{
  "model": "image flow-matching model",
  "image_size": 48,
  "conditioning": "none",
  "fused_qkv": false,
  "init": "xavier_uniform",
  "residual_init": "none",
  "lr": 0.0022,
  "beta2": 0.999,
  "eps": 1e-10,
  "grad_clip": 1.0,
  "steps": 12500,
  "batch_size": 128,
  "weight_decay": 0.0
}
Rows from block 8 of a small image flow-matching model, named by matrix and row number. Rows with one number belong to one neuron. Each number is 128 + 32 x the weight over its row's rms, rounded and kept within 0 to 255. All counts start at 0. Numbers have three digits each.
After each neuron's rows are labels from the 100 images, of 14976 (inputs lightly noised), where the neuron reaches its largest size: "peak at" is the part of the image that holds the peak. Only what is clearly more common there than usual is listed. The data: patchworks of several textures.
# gate: MLP gate (model.blocks.8.mlp.gate.weight, 384x192), inputs 0-95
# fc1: MLP up (model.blocks.8.mlp.fc1.weight, 384x192), inputs 0-95
# fc2: MLP down (model.blocks.8.mlp.fc2.weight, 192x384, transposed), outputs 0-95

gate.64:139134199120113222106169182130131198150126084153146179125139113111066109121113123097099169143130107111089120141115148090088080105091138100136097132090182154106142109078108115117116157179165132116122097091092121183172107197099176162117152124157186168095187162119082145093147131175171180114
fc1.64:179091125116105168165129098161088153096081062097085141104138152143083140092168144086097098095121160095174122128118109085079079109121158106141108155129152081078099137120163121091129142171132160149107105130099087066097146124164157151097111086131127156125098083091093149121117088147085098143
fc2.64:155157128121124127090105111174127104135168223129108065134131144083194141143124129087155093134109171162104112132114102107158163144142152159174121128169037114157120139184113102141163054072138093112102132146170136156066114091150107136171043130111115113107157079133123191168099102104088137112
peak at: centre

gate.228:132144122142146094098154132129128072132063109137078144082141101110099141139185074073113163138097181125093148118115066140116114152146104109146140105160171163094183201143112122136113082106114076090159147168110086112185148154149176121107103152193149151095082114095124116115146112159114077152
fc1.228:152200151161123117101066072079133161095167082118077116103095133149115117136169109118084109133128150196120161150089142154118160126180121117167120144183153182101093063167105123121122139059117119143136150143134140160196173124096053087108151129118134107121113134108125107108085127113130087152
fc2.228:123163107138133123132131075061147073095150115127063154079129130139097076148146106130135125154118170120126133127144143130132110148109049143082145123097121154122123080167120153154099132167067104143111096157133127109137176142166115132146116099089165090000086139062150102135065130162094090173
peak at: top right

gate.131:101152121081132116126118100072157148092136160092146121096114113182110190064181124110086112158124092129161176135133150143102053132119134120102177171145132106134086151132125110146134155092116094156192179134125175090167146129129129119111112137172168128073127079129115118057145131139110148118
fc1.131:148124147101119152162127116087205088146137178148199126137152142174147179127152151131173120095139104228153185111112166132164116173192169088147120156116125065115095146152130111182121119098149118084119125144120119107140129114128121127128159146169117113117134116147165167166122053129108141091
fc2.131:153125168173134171175131121079197075120135183142152135098157137158135167101176128189177103132132162156175128045112175151168177064085150093115165162118107071105148188165175113130140102080122113071152131158166146165116095124140116143100130117132140087136163144146197170125127049188098127110
peak at: bottom left

gate.282:141125155119103162133078131091071145130173156149115136132147171098127155188147135168105116151169101143091089126138124151202091202145102151135120101110106177132089104092150057174175109112182159172151081170097123146115078067148135095106210145156101177136136151165127083165167106088095134128
fc1.282:113088104157137117111165172123095077063141096141092129093190153083124169150097105122089151199132089165137153125125082136137116100151166099146146156082121161137107110135088115124157082096141141096156170198079170126095086125131073136050131093111122118117120077098146095127128079185065125083
fc2.282:154108120155118084181115091144126098127147124145155109151140128104163155070087159130059141104126136184153133110186099136130167159124124115186136112128147131156147057070095165178158189106175123123090115065142118142086106141148111085181179106194071158185099107190163126093133172159137102166
peak at: top right

gate.311:168162133101202152078114123115151168179105159204127154138109175078093108114086089095099181133117127134125121105151102193109123128205151120114095101084173144132113082135099107107125113094190150089111119161084109148090136139158134121137099126141099199085154124127167159108057086103157120155
fc1.311:161116119179187138188122113130136151131146132141105104121164159097150069171174125125150146119118135161110079109160162118149191127128116092178050135131098120134147085097101130131131079148105145089086109133127107122087097113161151169162116166136155076109152150123101123170110104142132148141
fc2.311:093120159148057128210118113160163098099121111054181090105144133176161099144163188129105121173115157150119121136127131041124153164057098091125183134168103088141143182114107152140143127132118079145136147114162174135173119112115095112104172133127139059167088085113067092108202146162072156119
peak at: centre

gate.17:122152114096116139128081116107106119074163130083145135096145150102132135138149161170107200184090153147121120129132074118122076131155092091164141184164086132180094109077090090121145099109165142143151144206056165161119121130132133158145096112172142128117110143135113142141156081169055128125
fc1.17:175130133195152127121118102123167139181098081143107123163115162113077092151140078036110128128112131128165136070088144158134134123139102134116099118100168153164154042183143138153103143134093096117123081072178116086162093111069134108099130154109129156124170079178142133135121102084179166147
fc2.17:179108118140142103137105158124158142117132112165086095156142090162123157152125125166157211097184140169064110123128106138094113096108175101091085119201124165162135176152131171148131145106105136174067098106120167104161045094088097152145161117076155149154148094121102166166182117075121123120
peak at: top left; bottom right

gate.245:086160138159104100128099088103115145120196069108137160073103170114120121179145128111064133179079124180103078155185151068154105149069126165068122068154102124134128115055134107076156055088123109144141172131175128061125122122106128142150123128112185122109121146117139172133170112113125136158
fc1.245:112147131129069120101070153110075092079141085144143134128122129158140153123111164147111087140180089104123118109106033144131065117146156135102222110102131150094119172174126123147134120100155075125164135169090159128163117113095074094097090125145106111145069139164146077092156115138139113135
fc2.245:079153131186080116130137102128114121119179107171147115105122157137146108150121163139085094147106104170111082126201121058139135115104091168075161054200116118121148123068132102114111086110144116159110139168137126097136106140109098162185138173143154133152089164127158121150149135118123137159
peak at: centre

gate.133:158192063164136172144103143144151143121127155128142117098040144092187138166190066125149125139069151158135117087137127123138159136096189164137107084129065090140102094157132177135126141139110161121112138145168129096082119138146133177164165108178093153154174132139167172179119112155159149096
fc1.133:112162153141097131113155182103213164156060137072218159164128082168176098163088110127148120161108138099136084138153125100096127167170113105179122023104165129122178163116161150114091141104177109087126091129090135120123125070153158195140106149132152100097168166062144167142163149077174117120
fc2.133:119087125130117141128061105096093087121140145104047140137129091148147142130164109132096102083149075151134159113082107136183079097106136094127161203167073213131114121107106069123131144172153145122165148073180099185120092115125110126196083070183094142140082119154107116149159141150078133110
peak at: centre

gate.227:101131173137131099135129120021112110099144126107118140093090062124093160100114136152093086169195169127115100067082079160126082121173087114080183078105154133093118161140090132148100115093108135113148186127165177110166110128098053137055112096073155135142109048126128101122123120150071125117
fc1.227:152130151090149168151134170137130135169177148115153126160092193184114174097145114115175077109136109159208149133114155115159132140163136157129103137094116077167164071138131133137177119137129138130091167146159120135093154080152110154162105161142120097123117169130092146151109123043166115086
fc2.227:164038086145111085111136123181112133152122126139148088179184143128192176127113166139105136062136149147143088077148125120069121140145152132150128095134117131086107160123157164099165153094165139096114109149091109113134097111133148100114110120066136077253111099130138102112205139102083135139
peak at: bottom left

gate.160:181174172104134140118119164084079185231099104117145136145105126153087129142110079114068131121149147155128063118161109152089103175095109165133092064156200115133132140067117152058090135092140149076113110122140090136131167105159208131194132107171151187128147166177142137149078128108176166105
fc1.160:067007117177143113166146110127155086088132104115075059121138096106152112115197148125207097092117152111142172115151180141130223126134114109162107219122078130177125109152164071159117113152106107157114107122126136122136109166118106136121139186110089123160139150122093115162112121128067094174
fc2.160:167171147133123120106114123112108159190138108117134170170155153129127156141067142124141123102138121161156079127105075126123076130154131131102102046131163184133144142174175152095055160170160156135141154128094099119117098062167203111147103099129139174146099124106143109153127145151132163117
peak at: centre